Weights of a small image classifier.
Model: 40-pixel images, activation swiglu, patch size [4, 4], layers 12.
Data: 195000 training examples, 8.8 epochs.
Rows from block 6, named by matrix and row number. Rows with one number belong to one attention dimension. Each number is 128 + 24 x the weight over its row's rms, rounded and kept within 0 to 255. All counts start at 0. Numbers have three digits each. After the name is the row's rms in percent of the matrix's.
# v: attention query, key and value (stacked) (model.blocks.6.attn.qkv.weight, 720x256, the v third), inputs 192-255
# proj: attention output (model.blocks.6.attn.proj.weight, 256x240, transposed), outputs 192-255
v.23 102:083139149126124140161116140120137091112150119143144112114119161111163148148123092092087119117155106109143158134185116102168101164099129138101127109113105135106066122138122122094149159160129127
proj.23 095:118108096049127171087138132165138131142137144164141166146150135126121102132122097130118140104092164079132129142165153120106113127143118142128144121107125130148106119145114146121150142129118145
v.24 090:122143081155078162115122098130141123134151133110143131126089129161094150098099076093121136116136156139115098165151144054142107117138122117118115097140089097143138105139129137126122152147131063
proj.24 093:118092119117149108127088111118135179141108147099169118093102130122122141138179116137112167092125110122108086162126140117149122133087108152135132117127163124134140138117115126099106090117150109
v.25 097:142123128155157150136150136153095161126148157144046122128148174114127135135175132111140076118083136167113172112122150106159104072128146116145112108121128085101131149101146132114125108108133129
proj.25 100:153091132142136143142120129177093124119160134108164113141131156129144127118092174131125130126090117123132088145137136131090116158110115163107138110143146121110109073108156100138096136124114142
v.26 098:140130144138105110099134150162147118121110115098070128167114146116120096111146158138075087151119160118130076112102149090112159147117150113106129116152160125187121109153110126099142135116129109
proj.26 099:108134143168131152141115126100141140142153116104138154141081099123117141112161118103090138140166121126100123165110109173098144151112151175098110136147148105136125124108128141161127147089068095
v.27 096:134124121129075100112127117121104111104092130158124163104113135159116146137128165157146138120147150139099123124148139125129149105126165115141118131130120138136179133138107134110122118170144139
proj.27 092:080164125110120099155128162101138129102120133105148143164128145101136150145099094119064141124117157164127129131107129159116115136170129114145118124118118140114178137141142101148129100067109127
v.28 088:121142092120156150111142108138102109124127185131130113132109088111080133171107160122109116094142156129168094139130114141128146129117119095111114163138132203073075097145182150114109129144160133
proj.28 087:137167128102151150122145105139146152096124142067134106164141103120155104138095086156126110099102122084126130134096110127111100126146133081089150130101126131138195185149160109094124132153138153
v.29 102:128115111125164088167093127161103131134120103104141128095110084148128128106165129131144075159164132187127148089087151118116113141138151146103159110162130153168116139088126129123118110114174107
proj.29 102:125125098141091175119098136113173152121134120158116177149126157144137123110111145138128147173101154118130094114084169132152105125121131133148130162132087116111139134120109156118127138159090122
v.30 098:139183116145098117118122112117117132108149122144153119103165153126166165123123117131130148103134145145084087113169114124168169115115127156135133129154119147174120137111176153178104127118106114
proj.30 097:105121120078101100148170111131143140097086130172094172108159163161108155124113114125090132131134150150164171158168129149112084136093147136117117087097121152094142134133117106067128112148135158
v.31 103:130130120113141113175152112105111149154109111121137125157123158098117107162109126136110126146138099119152113126176100120107075119140127160116126063146131098121130075168142128132141088125110139
proj.31 103:162119166116121077112092109197137118101108101155110110117123127157128128109156137125127092113135099119122122153111148112134164151096129171121134140128114147176096126125139125168105180174142158
v.32 085:089106160163080122110121112113108124133133117137129121139130116093136144065130089104113163096132155131107101113164165116137088192096099107147119127101122140166122117087124132108113146134124133
proj.32 087:132146071096146075090131102127129155103133080149130151144138077158150103149109109106142189128102153138123104152107125147132146066120135122148096110152150161132116133111060116163118144106097124
v.33 100:112154100115136095122168113128128145111094123143163145147075121061131137143139090093117105108119088150121146149154138112139126123119132128088103118073148117144118155126121072136140127147120113
proj.33 099:123136106074100089124135133159093136110137170075114126141191119138118149107128136120146142065096115137103131112167098132135128152189080149147099093155156107180140096129116062096153118123123166
v.34 101:161147116140160102136119087133127152089114113150184131112092106122110166106152128118124145108131104145095140146098149127159107105171111111166134153180098135122112106097172128131150079100127133
proj.34 102:166139165077091115138087125152134115133118153131114084128128153077158087120111116122108115124135086126108115083148120117135106094133109131083102177090145125150141099133149099126119134144124087
v.35 102:111109118125151167101104132117092129132122113137148143083143191153118116104139060140159133129106116105132120135115167090169143128130091099101141113128104123156105119173140151130166183126131168
proj.35 102:149143094126140135134122131130133116110130147157129129135124131128154125121113129141133141157077134131139110128173123155113125134117154145152114128159135161173120168104115121143119134134117113
v.36 096:184072103089146133140118123152128119122143137114107161176112119128181145113101119126115135107106162146173135101121090116128108107088094141152108117112113196130152099125087133148110137110174125
proj.36 096:126180123153124140164096122067107161124140127130119114101195147128141155126137132144144159131157094177091122121100098173134148131166139127118148137131123112085129086098125132091142100108108087
v.37 101:112106123109150062139122111143128105134113129141147086112156088154136174126155128073136122112070131117106129156126082196122113128152114173148141110150166143113126108133175073149153103118094144
proj.37 101:122131145129084096127146099132149114157144132146170106114105117124136118146161101134151080145115145079143127166066142105092139112128152144123147116128085150102130142134142117135128141139097132
v.38 098:140150146133185069130112136109120160108145130119141147083119126115134123139099129123136131108153097094117135170151116119103106178117119116136136089134157124100134131110102141123116138125113120
proj.38 094:156065138149121141134134091138119068136142125090113128160166136088084129145118102158103108157123147085155118126118141121143142088126107129121091145145146132136147125113132160147145111118123149
v.39 105:107115115133146154104148132130144127122120127105162123114117149108110115110141070111149133137114113126121141108147087179088153111128121120135131139109127132103138147112136112194134076066098144
proj.39 101:139149117127127141134119108126128135149145161154124124115129141113112099119132134104133148133151094158131175121176130136149139165122132121103160092126131091177091143119162136110115157147126166
v.40 096:094161171140140145119116135140097084104129083105099148119143100135115120118140118098170130152099114149173102138132156153174146086112120152101136149152108125111141147152134134114130145133122132
proj.40 095:140136151128143153101145075126195136095116113158144117174169111113132094136106071151133158126142157115123178113123181113172133166095114157084104090118154148131146163137147109126150079162161112
v.41 098:108130131120127103106165143151133093101119166076132123098129118119123116125127096116134157102063176137168116102183128135147160136107154144147113124140138166131114067117128157150160134088162110
proj.41 102:078143123117146093142146109128134148092132122139113155106130080118122159123105165093132133128134158125118165138133137177098108096135178099094143163114098134137089141085096118107107104113122106
v.42 098:150132124091108093174133092108133114094109175166115158137144115133109166131085129124126147134120135123095184122144101114149131151114141138115158129139100137102097164178144123110156150116090111
proj.42 096:128107088136119157145146162120128139095107140087145133140124146128143052150122093133176132107112118125131169124149144134124135127149110090146166165086093157150166143151119147146098146112132091
v.43 095:107139115142128118143126101168152084145150196130121139097094109118097124087143123103111110157153096117111104112172135111168089118122077124152150168148099082121165155131108120127125137149147128
proj.43 094:116147105127107142138155163144131130114118162127117115129148114106183136128099086136148121160125124122152088125155137130132102105126103134137111126130122078180138123131081138117130145159130105
v.44 105:094120091156143135147128078115083085160121165148160158151127109135132137129129151168074118098139129104126139098114124143142151120123136140137139138152119142139158155124128132148134110112122113
proj.44 105:142165124113135115120142153123119115145142119126132114122173106087128152136097115071068172129114129163158158129125115154117110107109104068108107113134132101134124120108094167149126156174168156
v.45 103:125094126155126134141117140129124119115109085117132130145130060112092127129139154087088114155153080113128129115121149144123107153170139110103097076138164117104116117128143126159149166150094150
proj.45 098:099104091140102105105143142130099145116123135118170142108133085132156121121138136145184130113140104086138160119150135114135121117104130155123091126163127119136127158120116127159118110196102158
v.46 098:105090111105083153105096132107133165110106142151086119075118151112140133152091117108106125115122139153143153142117133107115131136136119113093157121092127177174094158166108136155171146099136167
proj.46 099:157145102161130158126135134100169152172126131128121136116095116120132112140116118121159155132126147136114129139108140093074134146120141156141120053150120129139118151128148111117139118071117149
v.47 104:078154133126137165143119122086115143100134123158082116103139101127149113162093144094103128159087147153125126171140098130104132129088099136134166141157151138107101081126106111099116132136088171
proj.47 109:144106131156124082139135107107125146164116144125145148085127129111169074129109135089144095073100118115118119187089129127117126137099111095142134106115145183180116139140110157143138117087145125
v.48 097:116159128128148152093158085150140108104136099186140113140104126080130136113146119102130136124158154130118154148160138110114147194118140115132096152075132149125127105145097110101119136104146102
proj.48 097:102160109071126105168134128114138071128123116113138153124121089104127124131150131133076129136179093114126135115108111085086069112137159174131129129149098155128148157122173129144135129125127136
v.49 114:130141160096137131140144101126147140148142144151086124132163118101107149117102128111085138119139163162116147134104125103095146146087113141104108103111141136169099141097145087068148160117117176
proj.49 112:108139100179163119115152160144152193141111083137129097175127120112111107160153086135156111162097146148135119151143125140137139169151113188153096109122130140123135106153086132136121151116158109
v.50 106:121138127117103143108127121119134150143133150149095159140162074156152101154106140155157106134139151128112129106144145115116184098121143162113129113114120114130140180170144117159147086156185143
proj.50 107:154143077156121127135136115072134113152154110110157155143085092077101155155111118115144127129171114099159129141147071154094135121108115115123125099098135133127164139056141194157092168118148098
v.51 102:156137100119097135128145139115168099106170102111130128133103161116078161083160161128132095095156078109158127144153142166096094141133120139150106136142166131119172108124111155162113194146137070
proj.51 099:125132121065145085129095141141100088137142132154118150130136099163139130119072101120135108115110105131106106123121125125143112104089151102161119141153086067139124087113164118164161166127165123
v.52 091:102116165066093137106131139117129124100174122130093122077127118118141156128131096098146127093129126123129124090111152132141126145117134125101089154137165108173149167136106124104139137126131170
proj.52 095:125149076134114121105074147140098084132140126143117103174101123120097144157112126157100174100146117129113126134077112126137147149078151155176122138123130111088100100150118109139094127105137137
v.53 099:125113132076134139097109123102105148106152124132128205140130130079118146118148137118110141141098125190167102152156139143124135153115107147136127175076155157138106159203161120131105104093111159
proj.53 103:094144146149115143140143110116111127106135156170109145102121117116132147110083132147128161112102117148121113167149124165075125147145144115167116143102190114159142124114157126115164115135133135
v.54 091:150149159150151147168142124126110129139119138111139159084121098166112118152106140113106101110092128123100079187157151064152112117094128157137145122167111160109103146099136125117117125081116139
proj.54 100:110126134137150140107133135153149117146135107136161083111171133129133106130139108121149163128105124164121141143113137137113127103131165137128126130154136139125114106082095129115167114107108129
v.55 099:123145194135167153117153136141141139122125094112110083138122124126150141134120117160152139090177150134092109127105097115132078105117141071142130138152140132140130125115088149127120132115161118
proj.55 096:139123111147148084180146157070130144124095133092164117163138104143126162141153146151084135152132157126147112157119114120144160147128172169069151127158150127101080138111137085148114110142150156
v.56 111:123118091165132136134130109151147124118162130131092127135126152145097088113146093129114117167138185179122154106126121139154137137158160155148109136116128166114143115143152148165126125117134091
proj.56 111:144117117138105142094149156131119137133152127103146176113132130141113151144147148108147136130115146156123124126188110127126135110120130099132089131115107121174160173131203163153152151153122114
v.57 106:127151172144117161092117148159166143158141084173132103126100162149121171145112104122150091153142112122123118125162143086120105161135121131103075134087091174154142127143150142128130145121124127
proj.57 109:151128116132079107125106142120113150144106097134135149080103094100147158152161108114147099123122126115136119138127143126145113100133191147151111104164136110109144137126158169136137151137136126
v.58 111:149069123170142123148145155089127117134137162088135109126128118174119096131095159123163096129139126126108103154135150128129138191156137114129149121149144121132091102138072100128161120106107100
proj.58 114:114170097108121175139137093124142109132156116086160113155136135116123146086111096107119119126103121135158128119149130163135161119109123154076144123103090194114155161140098123103113102101131139
v.59 108:145132127149121096118159119127158107118086128128128083149104153111164097101119108127119099133112124106159120136121112114151135148140159130101098119113159130132112100129101149105166153151145111
proj.59 110:112156138108140100129100130132124094124118114087095145121126093142152148148143141187127125112129133122161108101148132096106136115126109123109126112111137148128118130138127092166127114133159143
v.60 101:114153100150152147130137146153093117081124115130123135142102140067131119096159154131106109146113125111129108125117146188110117099127134181154111159108107080181120133153094149097084106133121125
proj.60 100:089154109131113130139103099146128117145135134098118086105163127102152090145112126147109116121120104109135159157147135101115071152118087134162136144149171128099133093122169130127093119181128107
v.61 107:109130137148088129107121079103130140141095120116121108143148180077156114159137111140115138112134145131146157135104124108132175132104139123126145128185153074107144109122103123127135099107163112
proj.61 109:131150142119138146126126115094138142088213103137122151137143119115116142096145159098132146127167121146156174136119151104114083139109130187111114093145170148144104143126134108153112109137119140
v.62 111:135115116146148094120109128083126114150156141102141161170152141162135126117124099119101138128113159123125129177098133158152140147133151130098133177080067157097105106123122163130128115113144152
proj.62 109:106145133124104161120115119098120181124136155114120102119149148165104148165114163067120163129128156138173111129138117146122074138155142107123142117155121126139106108097161108107128088115088088
v.63 095:128163109127140150151133097118137104181120136112074110121131146139081118120101124115137124108179158134100139152126143103146125118171114121127148111133159146123123122162131092093135109133125129
proj.63 094:111123153136127128134137185167166157144108117097123106144137103070188171115152065132120131114101139127137116091158090153079123107153130159082143137070091110134148071137089130124138119115175105
v.64 110:160126096070140106113143177157125138074129144118124104117125124086100136120115162116146112161114123116173136112161166122108127130108139076138130143149123127137137171136129109142122104122110124
proj.64 106:121158116087103158146146144137170073150147093116109076123163117111159103097140111096108139078137132126101074153115097116178146122152099155119134084112144143092158112107110153158177131128155125
v.65 098:102118158124127119143127109148162150133128142131112092116155145113111127132117114152178174143148149085114158112152111124196108123125133089161145147145117117101110123056113141098151112124166109
proj.65 095:152106137149134155121166129086083102099137110101121138167132145144133139148146159162100154133118176132091113166120139126165162128109126149123125111151121106140103143157116109138138108135130123
v.66 104:146176107116127133123169090096127147081074145139106115155143099108109127119087085149142122101121161126111181120090139137131083145127064124135124119117093108095102104124159114143177119132115127
proj.66 104:152111132179091117119123191112134135109108150117138151138136105115120087097095174087114153156154134100162128092159140154138103140061128124110095137123114139135111151142136152072140119102144124
v.67 105:127127154129161105137156118117184182119127168136094118102112120145112131162133146144152084136088096108173128132119107111107120123143093158091097136149104145073116080109170139140132137113122166
proj.67 107:140132160141133172081143133159124129089094133106116142125158122092126148097128134093137163103124110121118133096150110144102111115090121119140145177103114130133125123140126180125127113097074132
v.68 096:163119088141110118102121172148133109108172153160136137120093112125114107121116129154113075095126123167136096140176114125116085154121165101125118115153167136127115075134132137157109119122172160
proj.68 102:106145125114108073166096121130133122145103124121127153105131138101163154141121087086143116129131093088171099131118135141114159132152061123146113123111157139122165152134170171163100130126134112
v.69 101:127142129094106080117162141136134108117095102138200113160099146148141142128118091109069126091157132154086122170117148102135152108148170161090116124133092124130148132154124097090136164096131148
proj.69 101:107115129124085124103087113117152167122132149143134129085090084113113158168131117154104115109138197094140164138101134121149097146106144147107145092127156124171132146083146104073152105125162108